Rows from block 2 of a small class-conditioned image flow-matching model, named by matrix and row number. Rows with one number belong to one neuron. Each number is 128 + 24 x the weight over its row's rms, rounded and kept within 0 to 255. All counts start at 0. Numbers have three digits each. After the name is the row's rms in percent of the matrix's.
After each neuron's rows are labels from the 100 images, of 14848 (inputs lightly noised), where the neuron reaches its highest value: "responds to" is what is common among them. Only what is clearly more common there than usual is listed. The data: larger renderings of crowded toy scenes. In brackets: how many of the 100, against the usual share in percent.
# fc1: MLP up (model.blocks.2.mlp.fc1.weight, 1024x256), inputs 0-127
# fc2: MLP down (model.blocks.2.mlp.fc2.weight, 256x1024, transposed), outputs 0-127

fc1.291 131:118096121088137112141143141093124156159136153146176099130092181112121108127096121124146093116113086171152138109143111093124167112136107099135137142148121137117146133117172125109145102146145119150120112185138144129193127128151097153135132120117105152139127138133142102114138113131101111098144096119111097148141176157102117103085102092137172127120121119076103114154128096142090091125134
fc2.291 169:107161126141134097138112147129125099124137136157139124113144129164105181139119135117157145141110124093190101100176162130129166129162154129127121155117118086090075103139139116145123147120086117116138110131101126124057119139130143107136115130132157167108156179115154139135113135167117128153146119110146113150137157099102099130085095100147101127111167148158080146164112141170152089131117
responds to: blue object (70 vs 28.8)

fc1.131 093:142099140115117116133151117114128164167153172098156121116133171119155148169135100136150098152116060120135108118175120170110144126131152144124135126140169152106156108136135110126088101112109127105184105113140143132104128121141119153145123147124134134146141111119099120125117138115128093186158128087141134131116138135092109122113125135129123120157147095127106145124150120139122088167110
fc2.131 080:096147174109115129152112143118159091154152149105155146131129108163048104145130105145141161142119070123148103132160099147109155178141090160165176127150158105117142103153107118171118156160162110100122126130157198127136120154110118114125142170148131126155135153106135114165144139117111137109104165143140114113119123093150172132148139114127126161121144082156152124086119128108130143102097
responds to: light from behind the scene (53 vs 25.1)

fc1.216 136:152092138136142158126127169145115145132147138077106129146121137177083073117105141165149110140119177154144120098140145102125119093185118114135146140133131140133161114173095109150117074112101126135094144116137143147117136128134096104129150128125151136107150143118117142153152135105152076148126133107143107137109157129125136083117143114126132106156127140120123132137100152152127117083155
fc2.216 152:148151145140124094098113136149114107121106112091138137111125130097129190122094081124072137154093120191154125116109144160131114138182119098150106096129137106068120155185120157162168080135089104131147136098128107111134119154144098142154125103133138141112128143119112111153118116118176176138141159133124117108114139117122110073107119153139156134119102152091084130167170106115157157132131
responds to: light from behind the camera (51 vs 24.8); mushroom (36 vs 12.5)

fc1.533 089:084110099168102153123133138124097125098148148136118116146154138170103122087111140177127113114160116184141128125180121125113117117152136106128161131135098112104149125097103114125151114128140142134109149133099102095098145118120135145144121163095110128108113077150150091153164131129103172118144138152160078116125161165138113109156145128119125106153098146118122135172138110186100105130148
fc2.533 092:143136140130131112155095111080116112121131177098089089128094158137123092159149068176161120129085151142123141124116156123184144102157135113089118115163125151088146117118139095126147160177126097126109122107142149127143117143112169131186138112113141156121149106116123168117109129136100149134110113156134153125134073108163107142139121113145108149127152141135150158127109101107141162123098
responds to: blue object (61 vs 28.8); its colour: blue (26 vs 8.5)

fc1.547 088:136105123129152151118119145127123162160103151143138099118134134084119103133120139125116154135142126102096131115141154154105113131156115143103140110064166120158126154143159114130106077119108111146137138098134132129130097111120083087170152156175120124160113103180151110151104167139144130125120095156121151118142103153145119163133137192114123123135100157146152079104129111102139106080101
fc2.547 091:144123126133116146146127096159112083118138124095167114145123122103112118146156103158136078157128109146114103143129106125113124120128125121128100106128157128157123076159087123174144162063165165117137151114130144119111081109120119121117156174085101114141098137123139158184126142114148163134106151157122156107138121155132134110161145134138084149138112114131145158109108130123133126116141
responds to: light from behind the scene (85 vs 25.1)

fc1.143 107:095102124149127155134140132128118147140140127119150123126144122177115113121120154115117131102074155155144191112125128111129108120081134126108137146147110121106127169130097117123135144083129156124140147142123148161165143097151129113117093135138144093106160100104128119127070085136131111168126112137088078106105171110169157159142134097099114125143113102119133110119120097122121128102120
fc2.143 088:116133160148147130085167141134148148148146113168103126111162136111114147136156118156112144111101118114132154145086117155132084133108118116141145122131072129156105112123114131117145095091134153103134141101117133130142107095105163150135099132126141140122098132125153124127066083130097138091102114133154102104129115081158099102121123114154121160185145127139122153120064128135126124134118
responds to: white object (58 vs 28.3)

fc1.207 104:114113111136143138183094196128112144119120139110111152124116140158130117131152088165096125117111093107117099130129146137110153170132137117115157113127132140128168172145148164125153138112124158156192187123085143142125112119112112118132135148123110118165149136123178133124116122114097108142152099160141144120103109154101096098128114094087133133161163123093136093134108156127141116104101
fc2.207 094:099139110160137096149090084142125146123158144099144171111112134091134127143139119169145101141137139091136081110136133155130202125125140160098178156107113114131147113146140086122146113161095145127078135129143145163132122112145097133139147119113130176095155115123111126127144124144123146113129110121134152190119136117172079140144124146163094160120145112146122168135140092143125108104100
responds to: blue object (76 vs 28.8); its colour: blue (43 vs 8.5)

fc1.346 120:171141135088123104103098147121134140133138125148123155127111115124165113133119097132099140147134075152141058099148172097146157110104094142107097158137093126135146107147128125150114134099118147138154136116106135148157145155121156161124132123175126143148132122137115146121160150136141120130114112125060118142155124118130170188077125104127147150145108163114111120136083112108135108126150
fc2.346 120:075163122132102142132128138174161128134139115113137138095128124122145152148106121158143111144137104160141172121132142128142093105107132105118073144140158121090134168123134106127156142126131122114135161117132118092176122136119091146115155113110122148156100103111125094103109096118182146094149126106048131107154103147153072173152120127173092116094108138151140129116140168113155094124127
responds to: white object (59 vs 28.3)

fc1.86 091:152153139094128134121134073132126135127131168187141160156169143101139106116141157136121118119125115112110179091113120126116070111164167139118094111103068147115160123095130133177123122129175139152148164147139151156135138147160100158167133108122077134157105129166159141133122128120099136092131128105129099159127113144102105136129151129132131143146138132069120098115151142128120110120165
fc2.86 083:160096131116107112108130143142137123142094120096066142149127103153138128102119135135120147171150153119123193105081158135183121109133120163089163156133144115118131122127142149158097146170155078140167153126129109164165115120155119134139120138136141149126085155124122142112115105141125084162098129131136121106139133166104139115141122094107111118122143131117129104155123145127142135146053
responds to: light from behind the camera (59 vs 24.8)

fc1.732 088:138087154135125130141123148128100151104097137118111154117163124134146183178116138115110103154129133116196152093128132156118154132120156087127118114154123147113094092123136195140121141119114093175121122088115112142140127117136104138111168127097098160136109134098125124119174163124126100114141119133191115155135144153150120145109121123138158134120123112159132148086084137133111105105176
fc2.732 092:098155096144121110148144140112096114119104108099127128129106109070077101127109159170124137114164123083129157114121117141122178112142103126133113100125073187151163097100129161135110150171135128125109137106132150151132122149148153127148134126102149126100152107119101096148167076137185135100124149110098142090137100141135119109130151137146161142108137140111109115137117131090146154085154
responds to: pink object (61 vs 28.4)

fc1.125 092:092127128099136137136104143100143126188135142140129129155147120093127176133119109130200137112100141117141097089102164136091088096141102157115128156137125139105136122118148170136137147117173096137168119114155114151127144121144111147109122168106129145100122144126097084153125101114141123144126145163100118122120105136141159141086105146143116111198104134115128138117151144121085128096221
fc2.125 094:116092133135139148097134146129128141123117120119086161121141148123156078126188132114139113104122154143151083146109117106156138108123088121126118120118150163125099094116142143107120097139126112121081101164123130148125104152148158141143126104117104159161120128139115143139088113154145127107140119111132151104144114128134135134121148141136134128133121128110116175122175105122110135139004
responds to: light from behind the camera (53 vs 24.8)

fc1.169 102:170108142147139132155080177122144131172139136105138101118131123132172144144119134107124137155149102130196073118156100139081149136132153113142163095141153132132124130158135136114133113073138154135093145111109122105106109111121134110142127133149124085141120178132093151111129135154138154097127103163126110100143166124137113148087110118127130138123132122141128122118071173157165125131104
fc2.169 094:133114100129086140156083102104157107178134124069114149108102122151090148130144141099134120103134121130112115100147162122112142118139122141088129122127143130066144141105129117131144116134136109135111156108105119172116140144116108097122123117136121093085114112131148133138119148098113102135153118114117100138148134180148133113140144142117166131080130115154136104116118176152135121079087
responds to: light from behind the scene (67 vs 25.1)

fc1.743 115:131085097152151183132127129142128135116152153134117137161114158143143145069105154108118094132167172138099117126142109144146100127144115183111149112144148102154136109099161164105103122134124107100146098132125153110115068128131100132137097154084124171126139103134103146109190120122147135168096088158163130131159165149106094163133120166103139120083141138122118102079120153140152105132088
fc2.743 100:126080144145150166112152104139104093177095112139133144129137115106114136102170097111125120160134136103113131148146085148162140109133148160126129146116098142147160117122139114135123104135110103123126162107137140148164144098132152151163118124146114197119158090128147155136122145183100207126104132140138144160174115073151093128144134088098136126159132077138128120118135132135151142138143
responds to: light from behind the scene (72 vs 25.1)

fc1.262 085:094113141157109154113097112141145129131101104150175188112131150122117146105099178095121149119100152106150124122101115183146161170125123133132136116139143161128153145081136119203156087097174105154147160144151165118150144154099153092153108075103132127130134117129131126138130120165118155153142093136110129168147145148086153147151159104140147130169124102130097143123120147148106129138139
fc2.262 086:165142122107131118110155126117133130175120115115125090111057113099124091116105152132141142126152186157108133087148153115099129138141135143098107122108139137114093099106077126157119134122073078183088127152163163138111132139066126085124136122115113124085140119129143156141135143114123123132157161051171100160134168142105140110118150130114146133169087132130133150103116109108114095146152
responds to: blue object (58 vs 28.8)

fc1.237 084:137145134154122101091109134150140119142143121140131099090135115162122165111139132100134113123152134094136106139122158102124111117161155116118114074173151149142104126122130136135117137058121152076098134123096096151121073139067091122137135115101117123145156155151120135109126118137159137117125105102148111127128121168119081155125104153118109130112134160097129108143144104129143170126114
fc2.237 090:042123105121141104170176108144082139109166127144098134142155083149120126115124117153139141142165135113104096138112104128149094115086074141129113131090140159099150131124095079151127115153116170102145139112126123130127102096142133148128140097149152186128108138080137114152102132080147131086100114102115101123121124163092121092086130127119105127128154126151129146158085117153145133134127
responds to: light from behind the scene (67 vs 25.1)

fc1.222 090:170133144103108144141112156116149124109114132106110096132135147152097105127156069032107108123158109141139136158110157069135148152154172113093126139163141137131086139153121157121141098097129162104124146112138086120134135150124116146131139131144130144125107132127154148117061101128133117145106121185142101106150157141159114105146145114100134182137147112139113126164150159160099120128128
fc2.222 078:156139131079123128142140149137097105113142137119162156115113133161147164168142149144157150092122086140151127127153130119183142153118126122126145133126117122133120118121139153111121124062140191097105145132110125144165105085152148113119127131114120139130148099113113155121093116168152139108131099101121098163127110157132145158098119100138124168123108146087131175121127105065129121087108
responds to: white object (67 vs 28.3); umbrella (30 vs 12.6); its colour: white (29 vs 8.1)

fc1.478 138:095136117149129150112164160127088156125161123129147140191128137170085106125141140128158162109101161085117117130129102150134099127124130157128130116106111157119100080101113155146090123130098144138128193126170132134083144119131108128119130131146147096084164092109134104120137170105123131131109121133160102116126102131095124119136091121148135125101101138104136130113121119176137136113111
fc2.478 160:094132109124118153140132100095130118105153125108094139130117124126169131120104125103138124095142163136126163122138101101143090126114121121155132161156110132139153116125124122138139111115118158153120137127163180133170128121083153129132132108142075140154132113143101127099157109074118149126146154103128105130138107177102091162095117128105090084086095086146139141097117125085162080139138
responds to: orange object (60 vs 28.8); its colour: orange (25 vs 8.1)

fc1.187 100:102090115094130139160151145112138127114106174175116142107168120178132109071095153130148117146144106166117073124150136080108125136114119147107121162117126105139154120118158184127114093133163089100150140125086131099141123172075148162154156120117157117121151145127146112125149102079129117106141135128168169139156130139088120159118129081117141120147142130148165118126149123164156120138115
fc2.187 093:143116083109124160080140139098116185147104121170106109142157142135162143115156127087141109126118119140099146127109080074147105111142161125125142126119085113056107137150085156117126158096128150104145167115131104123118129108117102152137129122160093126142094126106156127116115159132152071145137109130097123134129129143044120153115103127142141108139106178120133150133129135090161096164163
responds to: light from behind the scene (57 vs 25.1)

fc1.502 110:106136066123140109123192106142141131141106176101159130153130171112127152142084113123125123109134136105157160121163141143137108109091113132124154156124120121101154149079135200092124107130161111124151139122126134167134089157117098164130149145149114149123134115138086149161144131099109138158114083102115130111156163185131149171116121134095141170117157081137120127097107105122177114135106
fc2.502 103:159098140140139104145106112146160116109096115115170142072135112099140082138146113153096157157165138101115145138103135111144102146140127097094123139135145129158148107162147119172126165135171125130120123135124088074101146135147141108127084105120135137143111116145107153144148127158146156106107130116142154127128061116070139122110175136081157098156155147140139172153157143138142140097122
responds to: ladder (34 vs 12.5)

fc1.271 145:112136117152124170167071109140116172151135117151102148168109092138150127119139131140114076156122095136138127126148107091143099103096172138104140158141103109112130162131117102094143120095097132136140142108152091131135121089092120121109107148154125104152145120143097088172132148148161082126102154139137117121141135145077130132127119147115197107144099135120141182127124091171108090154150
fc2.271 127:108130124182116123107134163116118124112126122108156159068110115131129169103139108102123124122100186168125139152144151163125146145105101108086150132124142140105090115137125125099163091139142137104112148153114130160107128145125114123100086126101084128138085139135088124167135155086133141134154154141141168109139157167110129117137173128184091153148130174131138196102136152154143130115114
responds to: white object (57 vs 28.3)

fc1.4 100:125150109112097146112125144120119139117099081110114173088120118132126151153123097117152120137123085147137070131112143133118119091118125080126155163117134115092149111126116189110126140103123144136130128151128108149144157115128091147119084128121132140114126141105117091136186154116117137117133083126110122141102139155114191130154113113124126165142120145118140133131094139123131147166169
fc2.4 089:111156095114137141102119126118127103118131129111168117121160126139097136104071138165121133160098107114122149126121107131117098155122091130126121114146133145110114134134133123147170133187138119152148194132116135088145082111099142134146145125146116133176090161104118132126117146105124136116096157146142128125119098132149082143154098125153126156088128157132130102144056108151153130121115
responds to: white object (57 vs 28.3); its colour: white (27 vs 8.1)

fc1.558 085:132175096102162119133146132136134136145138129095132171142138118116125122129107173143118096074100151133127110098117114103122152178110153120171051129083160139094093121093114101093133142175116126140163140131143078101122153134109096116099115141129122140135130140141153054112123133099112149147126135107118121078119167174122156126145139119121121165123105147126167099111169115115123116146109
fc2.558 083:133111129129159134153147114133079102132110053134142121210143136147123154130083122167097135105155151121164113110132109130125126101130074148135149173113122126113137120143119102081173139103116071115123129130162148153134108127142128113153122179107166158128118166130140065159152112083161127114117167139103175109157146179142138119132145117145112139099124118125094130146104144154113119142100
responds to: light from behind the camera (52 vs 24.8)